From a checkpoint of a small self-supervised audio encoder (BEST-RQ).
Model: 5.46M parameters, arch conformer, norm layernorm_no_bias, moe top_k, layers 8.
Rows from block 4, named by matrix and row number. Rows with one number belong to one neuron. Each number is 128 + 24 x the weight over its row's rms, rounded and kept within 0 to 255. All counts start at 0. Numbers have three digits each. After the name is the row's rms in percent of the matrix's.
# fc1: second MLP up (model.blocks.4.mlp.fc1.weight, 384x192), inputs 0-95
# fc2: second MLP down (model.blocks.4.mlp.fc2.weight, 192x384, transposed), outputs 0-95
fc1.58 106:105129148134151124092113117122101128133088125126157153138087124094112146156117124148138131138114119128120111164139133124120142112143121142153121152142141111117110153121092058124148073104157104159164191109129168132116159099120077122117154097117160154128132137122182104115108156125147140108
fc2.58 114:160126108160110143179086132135118113133154163115118136168121114137105099088119142151131172114144124136121126057119116125118188127146130131108142104175105134098113115102193093180124124132126145123159118126119126138128132162169130165132118095103163077121129137154145105127149147115136088111
fc1.59 101:145072101126076105123114151122100116116139172151139119157141160125120141104101133102149123174151148167117132093111110113151131159150142119128125171163118119159149135126138103132133176121092086133117129140126155126099120125158145100137131175098084163115110093133170101146126108103096091138
fc2.59 104:040144141091110174147109131137146135117126105141080107100144125139144106139136120116112125124129167131136077172111139167124157154147107139146128093126140123108117092119124152098118104136128162130128138143136156118119157084120101132102171107159127131129134138126135121089130104131153125116
fc1.60 108:164138119139134117124113088129106126153095121148107149175125120121127154168141124126173119159155124138147136147093072128128112063161154142130173151140095130087071112128086129155165151119148144135129163098120137107145147121142098146083137127134151118081094108128126094118177136110113114151
fc2.60 110:169132113137104105108146114120133140121189131088153181167161157135176109172091119135147118158122140112140141155096118157095071104140130109154092089129104108114109107111126137146148174113183149120142116121119145122127129147135117143119127153149113138153123069142120113101110138160127122136
fc1.61 108:076122143107112130074127082169117094090146138152139143128147133133146160134138182139153174091129116119101177082162152122152160135106120114175155175140132151141141089102127151158094130120121128096154146132165167128140130132101119122135129129109104143133111140116116084136112109114106116136
fc2.61 103:109184113107114116147090128156149133134132137145140203139118164116141119095122138131150137133125162135118131098131071147155130132133139129087121128158152112114126154151161154095111175150096159139133137107103127144116126120121122108128126132133137145154140121107147138104113154107121116150
fc1.62 102:074141085124151079145114156115105136153091125153176114144108118119164110124148148145148122098120123090143120140149102183122116152165165114174138127120093145110173149146166127108149126107103139123147124149103118089135152143125128123101111136108097135130136163118150158076114127101154122129
fc2.62 104:106128124141115185120167080151123122144155087108104113135129205174111128147115141130128131176117161102062145151132126130145112126134103109110092121123185134146104179108115158139143154131111123129089149117098129154135147157128158134085142112174140129120100137123105102142120110126095139113
fc1.63 093:137133110109150096109133129161171113122138157128132136124145136145152111151120143082147132158107155169136200149132086108113123149147089105162099132123128127074149096111119143119123155133097164129105135128119100111125131070129194138117175090108129133130123145103121103109150139130133085120
fc2.63 090:107139091195135095081150131167118127143124110136109148062121130138113113139103144159096106177112118197102111118112133151113097139131129129137113145127124133128143170125157098137090105129142136144117088110141172145154169161117158132119125112120137090164112130084116156117135134158153143098
fc1.64 102:099123100112112129138105122088116149123133149147123101082138088120132119120117127104130108074122132128148122106139143136109147102139141149163135157127125114125123160148129142093110104113170115166095153131097105114080184119125125144158123115120084128123135175128147110107155148124150092109
fc2.64 100:113128115108111075133094109105166128104126126130107140126105109112129182195091133106130116137099143137133151147107094140128157153097171138100174166097129103150141141108107146135135108106137133112131159138103095101121103134141124123147108112167105125153107105166214130163121136105168139124
fc1.65 083:158141117122114136175151117139110161135130153160105119133137147162105111104137156108091133127127150141120123136161117084098098156136138132139087139153126148158126134137088143120082103172098099153147113138106166112109088173105154147120098111152097111139099128125083118100140131143138131121
fc2.65 082:160086133122123115168147128136140140129127126113124167153168106167173132128108116144145151133130098139129156084111151120134146132166148130140098140130133131094145126131148096115129081130106140141142110102167109142123142137178124134119109153096142180057129090106138160113152146148091135148
fc1.66 097:136173097134162116146143137114115108105152093166096094164124145100113110128116116131150179132139175092099135123142104132110129142138056122132126137137190134123110145150155117144105078182105127130135159114109113074112119131122143146127140084152170131129119090157184109162125095132112122124
fc2.66 102:094155124094162136167113108131089129170111113100203131098097109114133132128132162150157123128130136118104096100163188117114148104149138099101096129143115142130127121099099140141117145119096111125121111124119132166107133113117116192111119093146133137125113165126093136114184144136082107147
fc1.67 099:154132102157140112153111127116144179144145138132104164093115090097126123159152129182132127130103118134131157151114167116132062111126187148138171149137132101086127114081117125131099154168146113153100117115101103174132125151136110103154104147080148088146142124158148122123135108142151114099
fc2.67 098:100129124123178075086158125117139179146144162149115141136165109176125163179142121157123131124137117149134121095141138123172183116141129166129108104145158128161152154123105105102115134098131108114138102119150091110101094111129151124125105121146118140136106132131148110153132129160109126103
fc1.68 113:162089104134127117140107161086104079170125199139139161156162159090169148137120117092139147129141120121107165102126170117137135118126111119167147114141138162069135108092142150137134147123117142113108176127092153147131104135116126123165120116127130126099064079135142100140106162125127117101
fc2.68 114:124145128161100120123122143077144071130143122135087100177140161129124152157129131131147117146197108139101127144150134116134180099185158109111146109119124162154166138160134144112137152125138128117179113141125112121158091162113125104151106135159069133135119135127106125090130182129091108124
fc1.69 110:126127055119154130155146065108136149157159119142156141117099116130153111075107157137144097137128112099152170084087136107158113127122109127147141123099166135127183112133111132101129128116142086141129126125116089118121117094185121156166137095157116127111164155094170083135115142102162132103
fc2.69 102:144140160133156122101113136106122119163161132115170106147142084151108142173159127134107119131086123104147144179126087167103105117123179146150132142119078137114137151105114132127127108132131107118120141135154125106118143105123134105110102174109122151171152123109114144164148172152142147128
fc1.70 098:129158135127121134106108093181138108146158122143161145141122085163138121163145067097159159103129128132143113115093093121095164124116076149157134143136134131122105142087139136145105135126107149088142135140124131101099145142138159128157102118122107161129126130156089118150123182154121127128
fc2.70 103:170086136135107144134157129142130111084115118157162163165079140125109136145142155150130122111137148086155149113126128158159132127138168117121134126144128119129147105143123089137126117129153105176072118118140118126144121126115141144136154143128147082125093120103149159139149145124116089139
fc1.71 102:140127100112153158108111151119132095123133152091156113094132134097135125096166124109129113129101135104114145135121116128150174101122124147095106093083111092132134163108167124133130130108119131103159150152127170135091136123129201110120096109155184138127108127142112109119074116146137199150
fc2.71 104:122091127127173128090140111157098118097144096131149108158168151128086139124181127166126108131110142160159130150104165103118126133115114128107072172121136139101170142150089099132122143195100126126174109081107103092114099161181109111164115094092130158126131096152167164135130145128153110139
fc1.72 093:087109107155114118136158144108126115147155135183133088104130095133129081121150094145182197131132082113153100147141122142147103132123140148149135129142140135133071147081117143139156091140105115141142117136101104122130144113141167118084116163137106173097155145069140122136124100115145115112
fc2.72 092:099123154149149125169167147137138164128079097095117139133129095118135132093100146132112106105143143131120122139111134153111170109151121136107116064157108150134134103138175178131122135164130091109110102107157116136158137151081164079157131107121129137140134111099141149094129120154154104105
fc1.73 102:092104141116122107159103104098080121101165126119162141144126142154126133139137160123129147149109096140139145107151132123148156140182127133132126144094121140163110096134178190158129108125133138148131143135142123109105146120128188150169121168108134116105115128129183102107123141125121131111
fc2.73 108:130150093107155099105129118144117118115143114118123151104136123147127117105104130145134127098130147122130155173143143169182116094136138067126104200150131136127120134096126160084140118134145153108127139145181119161139153113179104122105160135125091105104069111110170138132170097140115121119
fc1.74 091:111098134127123137137143066141093104144161110136123128130131169161142130129104120129095126102149128111113089086155132130088099183164143168167125174118132134107149143175099113144116119164137146133159137116110128134135154161128146193111129102123121073165129120124078126115134146107155171174
fc2.74 100:127120130159157097153141169190131131123146090138134101094135124113124124126113147093147133118149154093135129123158138097110131136093125135133130106147102103169130129157162117136146163090138113218109171094152116141131143156160108109112099133142114127075126128113151135131164119168091127117
fc1.75 095:126164130120144120156164134110094075082136116151138089102152115083086089081148100161092124150111122161116095128128119105115085144146149076148115140134174146145134144113157165154128122123156108130153114120148137130123148096153144148109146162142137120110108147126072129109124115117136122121
fc2.75 103:105122133127177144138106141113119113158141123098154108097167103130118123138132168183150137116145085104142159134109138134156110148142145098155145109112144135128132140138137077093111123173115132134110107141137120157142129080119112156118140126115135135136168093144146138143130158149088126130
fc1.76 111:151159111147122092072115133106145146145145139151150136164120099182161152113123131139147197146092147126117127110119106116204127125106072133128135151150122122135170119152130139131087117077140140117160099130087159093120097154151153134107123133100127095152123119176121122111135109107125110112
fc2.76 108:143106131178124129153134103091117109116144133153131113133097113121109115138087149160151106104079120119093145133108142099153119117121125125132146125138186081117125131124176160139128172095094086126097125161135112170151123082103136114124116121112131143157139135144150177100141115126148103155
fc1.77 102:123132122131107136113176144144084152154139109107127152092145117150148155132146104151100089160074112131115106094109083109100146103127145153117119114135138130105114112153102154159042125124058135131184139137121124112129149111109143121147087102131149156088125138093098095120109150158141098144
fc2.77 110:124121188165145126144134171132099115107129101141106102108119101121137100111137139128140124137119105125127116132117123118115128144125120151082108089133114119161156087116101113109078097148117136143166195120108125151131130191116128141143093113131103140129154159136131135143131133106122145117
fc1.78 082:106131137133147105146123095080105103097138129168118146138161085144112143136134140156125098152130122140084124119124132083133141145098150114132191151124148122171156121115117110154124151112120123123206119097152120133112073074135094130078148151097122098169144175135113104123139068148164097132
fc2.78 093:091098123154102145110178148154127128127138151155113139155090094119141160119124131115132128096122149142136168116134103141129129070201114131131110121134108142139147109114148098149135155135144101101153107157109115134110144168120153135144157135127151083177190132133106135181106139181122117124
fc1.79 087:103148098117180116146146113104123137185104155136158137167123139134119151134127135149158132135153157075166073129157154122123140125119135140122108091115134138089127144147110149139111109147114123126102114102095108136123123116069111106169143161066152135130110116124131111150138089139143120167
fc2.79 088:119104117134103118116121131077151119112137121131116124086119124133131125136086131133136154159080114132126141165169127161094170138126148087146173123111125139133112144154125125087152081108178125116101159113145123149109130102085141054096141141158189192130129139101123131135086122137111077137
fc1.80 140:067158153113111112151109134127180133133134122131137128126151092140105088146153126133098171142133129142170100119132115097123117128116156134137121123106111160111126134099135138082081108133114124107095154168047148064140143129123148126104181134140137121130129119110125137078112161144084112115
fc2.80 144:151112172132105148142108126117114080124099126093189139102114166144105152177119174128140143115160081143136132127119115112123112121128112115125126159105110159113126135174098154060160153120110144118125085135153111152083104104152133153126155076142140112127107138142110150127151176147053141112
fc1.81 093:126145105088166110129088127158131136133084125125135154118128125111177125160132148113135154150163090133077131168111127131107115120132131139175101098120158118095121199129105107146140135121139137156109138098098088130126140133093073122133122138098131141136124158145127149086148119150112157113
fc2.81 095:132153113097109156106127107127157093134073141118080164118120131131147134154098139094157144123162094171132092111164143118124134120080162143126123144141151144119118058089145145086079116154104145162112133107104120100135153151132132124106144092146129123146135078094121148136136120078115159128
fc1.82 109:123155143137131134106063127143131095107126146148143140127130136117168145135147166109104101163115115093126143107156114146149110171080145143180134146150103111154076105191105147161114161089114142127127139085109159141127163131134149128132149147153127144116088108099085090127112137118075132173
fc2.82 103:109178129087128172117158122161135127140170141113061127118120097119127185143134117119118111102107144146146143122142142159142100148120162103110111122090113113098133120130125151132156146150100124135140110125145138141077145124081153132153171150083169151155130127147146153087123130173160118138
fc1.83 102:119165134076142121106105113158123098149158125145129167145093093136115209123111167157117131151118138134131154170144135141102119098119116153133145132136136094134120145107129113168104098124137085082086112117117122144111135115127124154112150117098100128111115165133089127125133113117136087119
fc2.83 091:092086102134132100155103160127159055168131129118122096109160140096136150071132127096126134112123134113129148106110126132143117113149164152166093136120131158172168097097117159138132139141134173121116134148093117116138127137132146157115106117147069132147116105132155135121148199110117128174
fc1.84 106:127134116107112101080114137131088174111093122120130202095132132071107055099148154126143096137116109117089142128121143135119110120118124133153144151123159129150151133155127140115100180137138149126100148101094148121110126097144159131123147166137150155139073126156121102187163127085116101099
fc2.84 098:141138145153105144147143151108128129150123150120138107116158160162111150122158091137147155128128093138154098102170153117099103145152137117088156107100130140092124158128105129098145133146185108104140112144124098133159165127151119089137114117161134084122126147131093109133096122111081145125
fc1.85 120:176164093102099114090179151157133133129157168154101125165127106148147114137104153098120143143130151168118131137117089130117102109173144126123109104098149117127100105143144108139110110137147162137139101079122160083093156115130116119156120145133134116081094112166103095125112154097143140125
fc2.85 126:128120118127124146112115156120115105128122113121136150118179114156180134111150142131144106159110130097128189096102102176148118151082123116124146133088102141131130116150126140120107110121162116122158118142147129148102131131139126130139137173175170079152151121160121130113073163135141121144
fc1.86 111:105171137095072177110106098142141172138146112163126156097103164145151134140088141119134150117096079168119120099133123171141125113150119130113124164103162110141159149082142115114120138154157144135080103119121086110145110138161109142157134101108126118132177128108159140135132109115132178128
fc2.86 100:113159115124088131150120154141110120148111096118147118132095131087104139114143133083112105113104122096203151131117091147123116124098144145177122124135106118129110111084109117148152136116130115096110075155146131154136121132163115193144120134134179164147170113100134104139151093141099103131
fc1.87 096:168179132159091117137113098104097132151102167107132128097109130144134122087128140129130128115097126145203126158139090106112147112122115149127088138124114124164109129096152145148119094121133109109140133145129171104135099149165142153128130077076108122095102154126114118143167095145108124055
fc2.87 090:109080147121098089114104119126152171125091124122146106160105115166140142120111137157094129146163104126117136157148114126177100104178117101129152153132116121121149091068101172119134158109119165152161131090116092123126111123138141148111105117116085128119114128130183107122142131140161137124
fc1.88 097:139155185131069147099130133122123146142127159136111146109105174141127114131123145082139125132092135117138147139159151121090069138109128115151187145116112109130114114122173093133103076125131106117113128151121187080097103116164114102119116111181076134174100144117153126133138128138168119069
fc2.88 095:128146114122152168093145113126127138094086151115136089123121122132124143102133099110130136075149113140138069101100118123168156110151132123161112119136119152129131144120112128121124139139085137114140149130078137154134134141086112137144132123065130127122130109185121136160125083142127148128
fc1.89 107:154133119133135096125118092149130140116115128137124103118150121113163136129187150142107111130114086104098128146135121167152125106124156133123135088115126123126147135144104061128156080136132166102144131114116130120159130083121130139148124159084146143076127142148157095121107134115132184137
fc2.89 109:133105164149168127152127143114112130164117148129151125134142157105061118118159156141105140164117108119165111131131067133137152099108137074131168132161114093090154138115162125148144107116151134122104104142126103125150144116127135091137145090116099114105118187094154146109111122123096143139
fc1.90 098:139100132106138118143139099149139103113127109168139106128106116147150104141130094121153137118131144134187122131129105080118122170123092120149124130160119170113085141123154167144160083098182109099181128101097085105115076160187125163150080123142104134097095157104146113129108135131112128116
fc2.90 094:109157143117158106154146128106126185122108135137111175050168107113130118123128155160155111114116107103141108109137168098122135127103138117117146125158157124110116108133117138106115177159112154148130079089171166090091110082119095111127144142105100115112150132140120114148113125176163134121
fc1.91 100:172140101133121125120123164126110126146143115140133133093136111147120146127132086096130152119147069102124104151152161138129134115119138121145132132126130118142134125175144086133144131176129163095112154144122136095136183150140140128142097083177146115115115137126155145149125113125150126086
fc2.91 108:066113142126121088150151116161154119144117149113133175099137133139156105093133096169115112133091098128129097116110108138154113054127159140143087113114109111126110119172154111114136139120156178114140123102150133125132161136144140131154116107117150089148109183141151139088123162149110157174
fc1.92 099:128128152112166128124131144131148137146143087109122106101139143130078069084108130173118122070105117128140095179127134128146109133070144106166145142132114140167118158123158153190124154131115125149161127115107100116104126120122102153131134138117125086097097162077147153116167129111102160099
fc2.92 111:197197085114106080107146132128142124123215144109108119128128110156127064119112126151158121134159110121097118142158118147155083119146128142167138102125142119078153130129113138082135144121135094129128104088110109112118111119155144150113118162134133107127170178151138124116108142096105161081
fc1.93 109:090158072152153141172111171103127139129146109149145155128105110136099127197097131114117152123115161130116113121141120119141121136080108126129125120129110163141136120189192101120138167115124114140125124116153145117087145122093119113130096146072137172148152129097128152099121132100113092111
fc2.93 110:107161094099159122124147175113165091140097100188125114124156154175095134148119139151122180147130100106136118126131128111141107158161133139171119161143169152145112150179116175127118116139119150105141133103119080130158123168130097112142112142095143139101141150134157154108125127170113136146
fc1.94 094:140100128128129153113131147164124094116126135123136125139138135084149079136112138168096115168164159104125124160118102127125106146119138150154125103106138133151090077129139152148127110117142150106142137125109070091112099054173087139174125153137113120155067122183069107131160118130117158142
fc2.94 086:130109138116140160109134137144086120158154098104098142117105124136119085117127114116142117120088105098147117090150145075133100134128122147140150146098149144121112150108098115140151146124137160126138128100144118145132129152115111109150120146150109108148129148128111146131167114147151122131
fc1.95 101:113130114163151147112117133130108130171120071112140130110111137136116132137127102117100116087159103085154117131142128135125180139142141148138094123118106120109108179135138051137107123142097159130124125163121155123109142162108154103137157083088143130130118092119148121116141112131140168146
fc2.95 099:108096147163124113122146101097134145121129168174114147148170105145123091133094144107140119138114124134132121117115120129103119101147137122145125127111094146132145155120125154099122137119115103094152133128155104090110123151129155108135052114183092096115171173163154130123102135130133113152
fc1.96 094:147109127096073147134191102139120130155151096120101145119107142131159150124117133122104125127170088125126139149137088120124115078105123114106168141136159124159201160123132145105134142135132115107128159110123144090157157106146123113117123145149151133114103116116083112109087159110168132146
fc2.96 088:150145142096095147102122141159152088127124120083134114125111132095115165102148114115118151118159109113122093107095112120080095114096131143105153138129113115109147182133105131093134156123077089115160137168139120157136127156099147119176115150130136104129127102088099145138079091146154102134
fc1.97 091:145114154155130122083128139121119150173110113134112155121130153133152119143142123122134149082154128123177097101145130151152136115083112114135113110107141156102108141121129119121148113112116134149165087118140088131124144154165160124135105161131177156102056127146108122129129116134155168094
fc2.97 089:156109138136139113177182108140114123097136128120100083124149102132143135101127152167135135138126152163126135112116092135135119088148146086172092142117100128158139152134154150075118096122131168111126158126109095146124093159094069131152118084125131132150090140077124142183156135096156113117
fc1.98 099:110168141092137145131111122175092196152149136106142158101114119100076111097122115150163142094103148119057129123120119115130132148130107165112151182134154132140109099144114081123128089159121165114110160104132114093108125096157155123154096089131097088178131160094134146108117138099152095113
fc2.98 101:146104153143145105131105085120142139123175196139112126131166130119141127135124115108130173116128140139082066136128102133137099098088104115140139128100125110078124125125137139107110084069150165135101139131117142137148130115121146110130097144136125092142112123157127113133168118141154148199
fc1.99 100:117142146118111108160184132154100118137148094168130117102145090150103124134144112140147089129116131140136105141172155148109117155089167144162124078182118128098131099160160103145124141132140123103171090100118112114124076111096118156084109130112150155082087170115121144135128136084146126115
fc2.99 100:098130155151126128149136119103146132110148114162140120166100114129155153126125136112115151109169088163146145172113120155138144080135123104123116122140107102132096131148093120131155092125140131142110094142105150105110133172108090136141141142133098141150124143125132068108158118122146142138
fc1.100 097:131143139128123111129170146127142102126139123171118094119120146154144140103129128094108135142104104145111118137109122187126113097137149114197136178117193102142116140155154122143149070142122147152158116129184080120114104143158097133122127116112139119118144142042127119104124144141142121114
fc2.100 094:090170141169149152135127139121122178134156134089120118128114111164111125131140127135170136072135172142091128133138109141172100166139141143152142140104118129106119135139098109101089132101146137185128125134143137155135134129115126111163136139136112116145100129127123145156128142128122135116
fc1.101 103:097171116107162155120160123132123102125121152074112144118143103106159124108167126126116156178130137129138141132096114132086127151100091161157129154084176102120135118093151117156145126141096110108114104142124153089106155119124137220125084139141149140166137099133121148141144138145126172137
fc2.101 109:158110128168168157099143169094115130100156115112095128111142138151128142075096177123134114148142115098129138156139119090125094099111108102144140125136083134178133132136106107125129106166111100116113150161135108152145108164119105140141118112128102080146139118119163155138135119104121107108
fc1.102 098:152077112116111163149116114128082138144131134132148121088127160149186120111135105109138167121117101143124093117109197106167124125117180154105129138104115123135109120172145154095128136122174149095136182147100126103144095150105110158119118119092134188154113063123161121107096105067125136124
fc2.102 100:124191158155131114107134092136139115115091102116102133152121094155129135094118127123151173098136125145139139145138120128100087141137119134110114156154111108153125159095116131117090189162142126138122143103146113157137136113137135142135126132188116103170109120085147126115160144120142113111
fc1.103 102:132137119146115106130171126139127085158179158106133111144139135155141097141128124117157157124147132105103097087153124117147146126082135153166118084126148078124154177122121159136117093126110115119132159148159143104090119120126196142141114123170157157154114130123085093126102138142118165163
fc2.103 107:140142122156132130112140128106181134138123128120153117085104133118129168157123154184108098147115164152145159136101127156151153112104168104115143144116112126164126076159073096103133112138141114123149139139138113116127131131162130140146107128109117130108163110147139173137128140120117116108
fc1.104 103:144127105132099142129170101115119120152159144146131120137110103186145113132079096086130104112100093108088127104114113172112187131122165154113166153133134133177144110142141120130106132110133110124156141124100110127141086107135144130105093122099141158102127128119108104150104106118194121162
fc2.104 107:091149120164088130088153158141098126101147113098140124154129097098123151139125195110081101120188125138122108165168134115107099095136111118069157130160102118140108143135135131129122129141083109188091120130116126121135163141158138156129137145120125143116141103109130169167130179134123093097
fc1.105 095:136136138114134128117095147162149128150087151153166117121084059136133079167128131116144144167081150132128111117122112082115115149099120124143139116182064137056134103141114124109123128120158096113136116113113121114145141116129119152120133147113135142111125181156079123153131150146099149158
fc2.105 097:142113143129124090142140157098136116098082124136110123153146140115136098095117101119130129106087125117121136124130098116129147142136112112133146132179133140119141089133151117084134099142129118149112097122143163124126114115123136108125135150121161135184170189115103140128111160130124168149
fc1.106 104:162143130129124134112103135137132166141103179146175138098137126101114082164156119107121149131116104120108146123129163173097166154176141178151136159138089129111076117115115109149151129112136141103143155131077147121119142106146077129128089083160140142141075117116126140151162149124174123129
fc2.106 107:128109088187151107085138136090147128148174111134118158133127108144128158122138129153187182126121128098124099127133094166136073136128142130133131160116102173082125123113119099132133145121135075113089155103118161145151129130121139105112168135134089162157163130120167104126125137121121105095
fc1.107 087:076092095158155109097107114132123097093130115146114138153138122086134112157163153164116091141104181155102137154143080131150162121128125143115130127128114175107091123134172162142116151128140144137122157127130143110101126189132146133156120115118149119082069116073148100094109113122093134119
fc2.107 090:105154156130158102136107160076121085148111117116153123119187105175155121129123145120151106145152164095162147154131114154132152146114126119134138107126125135103111113127124108110148120075120144139084151115146148149151185141108150106133177104138146104120138129095131148106178091154105078149
fc1.108 094:162160116100115126109169124083106151113137173119144097136113078129107142121112104101129134151159100113164115125136123104138118147118161166125152172162166154098119125155150110160114137177169107141139109092098076128132155131111090152092128098116177108127113107081169124104161126133106114119
fc2.108 092:132124167150145132124124184117131177176143133156111120184113130140143150132105115170152141146140118085107125091126174123096119149140104137098112133072118110132072125109136137061108156103131139107148147059137110138151116093121111129112109151129107153106137128105089147110167109148090158134
fc1.109 091:097138173129139075149110126158070135122125126124100151154104141113140136177124103133099143146102096141140092096092108147123143159140134092140152147132119140151138158115150120117072111096100120163110118102116111106126164104176161119172193086100124109122139129140077140129159145129119165140
fc2.109 096:148135112123157133140119125196111145112098139096114109100116124166131160088168115123132143120107119136122168159131131107135132135126106142094171102075095152117160101144096102119159131122134133114064130141123149162116083136134136115129105111124119097128144121127108131170116114115054089084
fc1.110 102:133150107109115125097110123094138139079131071141167122140145114123127073132086135165145172147162117148127103131130106096156126130137133129175158136154133170095132150109171124104158124171148096109171133117139132132125132130157092171216127163118102124098104104098122109118158137101132122116
fc2.110 109:114138109134180132113099093137088132120104116105154171118136132102128106138095091142126164094122150167146136136153122061144118134159123158113135160140139156144160116147138107106054101090121098143146126108107129109124103142178121177116125140156149075138132092143131117160113148165158105132
fc1.111 087:139168114172076143114170130103123088137171169108118112106149180125118101112099128138117149154124067104120100086160108110135105141124120122142104174107122133174120146100096098151141106182115101139187141127089129143138114088140114141155109132150178125112126128135108113105178174125135167141
fc2.111 089:187116141115097120134109099165154106093117120124156077136132138117125104132119110132134116121131106165107146094128138152118132143161115125133113163122173121181181133164147120140120112148106134150105129101109135151155162127133111138150142170135128147085127115135117153158082168173116139124
fc1.112 098:096131126112135121135133117127119111121127113124115135135135105131110148122119123152135107163100105164126068105155143079137122185155157133119112138102170150103173132162130098150104110167099157149171172133085091146157128116143113142124158125147067116144154106153123129128105080131091180092
fc2.112 102:152114125115105110148124089097135130102141139125164126117161133135129134108138122114134099133112097136094139124133168172132093173156168144164155083144146107132122140158140121129132145126154114147075138154111186143148084141174127130151108169126121142175119089120130129142110132150182106098
fc1.113 108:213154113121106147103147122110120125145151106184118146147103122130135132139099099056116151154108151156159112134124076178142094114149148105157131132115151093113128100138138084111122108175163166132155109101109140114098160067120120136130128144118124076105091119188133125116165134117135138137
fc2.113 117:115089127115120141119149164138136142075106140131142127142132114108148102121105150114135124131152160143097143107164109093116143163130114126111110119097096144176143148150130148158121157151119098148127143134138103174081118060135130090148146154152093107103130124087107159143120145139060157117
fc1.114 109:117142164117119151127074123098143141115114136144125118074102129106126130122130089091126155116068101109122091138128122109156111114123132167135157130132144092100129154109139131135137100104117142118141143145069114118176131121152123113099127093146127136082119145175142130109200140148146130117
fc2.114 112:112148148160156115170136137098168115106157160090141133132122108149167152136151146147123080197119123093080125154111106148145168124126135096118087137100101126169116127152116124103125135125172136113184144118149156140110148131150111130163092125087151135135143149126145146134096167128127103118
fc1.115 094:104104131137081121092118101126065165178147122148159113143145094130083135118126123155154145113129129136140129137150138126091113098092140126119127146118121140127091125131117164158133134110156131131119111150135154121155177139147136154151127101088112132124107081120085137126135096086136147151
fc2.115 093:155165129115108134164132069136157147113078131134117126116146106142103126137122124102173152129133130134153126176155127163173140116121103113156124139146155131084105156153109146086163128117191099096124133153146109093108132122152090161118169112143152113151117123123103183162104104112121166157
fc1.116 101:157148088074091107155128131162120134120134133136158168125162121106107145140122100127149150138162166128148107139166090140144120141139132154112130136166115116162125126118084135140095109137115132083127115116117147118097124080109131155147118158145136156109079090080126117188118088112143104067
fc2.116 105:091118120148123147136126138147138161101138138119140120157116099142120139100146151154064136110107100130123155109130112100133140163131128162110130107161122160091113131106147111157113129123121123147119129166116137154126135123122143131091137123123087173094119102092115151095136169116123098115
fc1.117 098:118131099123108136128094086139170144137106120143176157163127086133119133188153129146155135142132130145130116118131154165093141069085130106097170106129225159131143119084146092119113110103125116111139124131101081127157164094098129135156116166086136082071111130132150128120137161098109104118
fc2.117 107:127140096151167097051101143150120114139174112130147116140152129144127177145114118091128123099145148078134115154111132089136163152129140127120103118097122113137120143131118116123122109150088157132145122150152112143150088134113162154168105155128102154122114122130130172157181174095117105057
fc1.118 089:155111100116113140132182192113210093152124136107182123106130107135129126146142119115137126102157160152111135147127129135149135055136144162129135140172163131148154127136166135132147094096088144100132158129135118108090083122116112115133142136061107128089154135161129153132114142118138144093
fc2.118 088:087150157141126091126133168097112093104100127110116143095122142121168112115108119133140091120150116120141162118138161111149151109151138122129113095142127100161136124136144114136133109137175138131070171142136177178134125151151127095113107161130107124148094151143148136132096148125101126168
fc1.119 096:143125094132126127126126127137118183136127133162132106100117133100126139158154128084085100158094176146152111146143108163127125180160111173154138122142143098149127118097123144103102107112100118131131120100114118162090153119103093073111125134129119111137146120160180118109141146142092125120
fc2.119 084:140111160109112138128103141124158085194136127142114160102112135110142096136133192181148175180134102155141137142115151129117118116151134153091096140121130112140107132116132168118119149110105136144146141109160112118165148114149150141108092122136110095137092164130159147140148121120154127106
fc1.120 124:152124125133174152088201150155112117134130139147112138164141125163124113129121162143138125176104141136114125121114118126106143118114108172133102137142125125119099100140124117086100124164207161135140076137154120131120122149122132140114104125128118128148103108138119114111115120124171143146
fc2.120 125:111134136171103135143090090117165104112134132105178109101105128104112119152149112119136167087096109119095128143144108142142156131111153106132155113106152109106123099125141144162120112114109141083160136130113124101143124136110127132130170145119144155111132134151104116100177103137105127113
fc1.121 100:113114123164148129088169120125116082109163152114109154150119079103115133155141103169110176183127101119107130126156096107149174106148117128139150123101147136147099103120101130119140105121114154103175127129112121112066189123120107110112091128138138121134108099184113120150114100132094186134
fc2.121 108:107139097104104157088093188123116107109131109132184158124126141111142125084156132191124130123141172106122112132144137143102128083106145160102136087104141114148123107135134120109107096125102115119153142133155158141155152162156123120106167167109155109117132108140104170159162145160137107136
fc1.122 095:137111179145094093119142131122159153107134103136138126127132145162159095133175130114108135164107191116114114144113165097116146146096103116135128132149116119071137155115190159080148120160137127089139141139125118152141135123098108142105149121132132112131136128146110106162100135125181110150
fc2.122 088:124123108152120132142116146119142140136125172137149118128063142100109138121115137107148110119136126152092095138102154179152150078160160141123140135128122129105123089168164132159083158142118125107094128120119143105121098095124096134147176125111116116113121142114111131109184039124110112165
fc1.123 107:125140148119141106106146174076170122113114071124147141157107158115118124095138107156137117138100121185128158106137138118113080120144150135140125138102148130138134120104145106121136121166146083107161147136120175121152137105131123132118080146116129131128122164118112134127105138141134085146
fc2.123 111:116144130144151130136095048126133123125139099097113092117115137110144093149129141127109095152116152144143095123127162123123172140157123121070147084115095093169115116159124124101150129147109111149129183117085157197088100131154195100113097121122117113104164130115157168150129128135142107162
fc1.124 091:118120093110134126146185117169116142089089178136122138145153126123114100151152125196150122139142108144139140117122139090132138142106122098140128131121107128142067164109099097150115117148143161099131099097060113145108117132123096115148157116153120118118135153097124112144165123138110147084
fc2.124 089:123105162129155068190075180117140099117092105135160127111180150133161109120116136116141111176111101099106144125130161133150121154122132085108138099129125169171097137108147104127155124112141161129096128176062124109091129120082143127089115125098139152130104093130149171101103096146127158121
fc1.125 102:158129143161078036158113111129133136135116145136124136145175137143158108152148107124124116137102100141176129125137133113057140157134149117148142129148129142148092157102124150100122120127155177168132126089133095130124110127138086126135145108130068133107126142155125114146143095115134116111
fc2.125 099:082130112142173096100135220150115158128116167089141137095116159132126140138106105124164144125163177090083118137126111142092124136116149112136135114121124099111097131145127134178150158148137123136141096142144127125158130121112187144140143093101134088140143160125151116117104122084125106172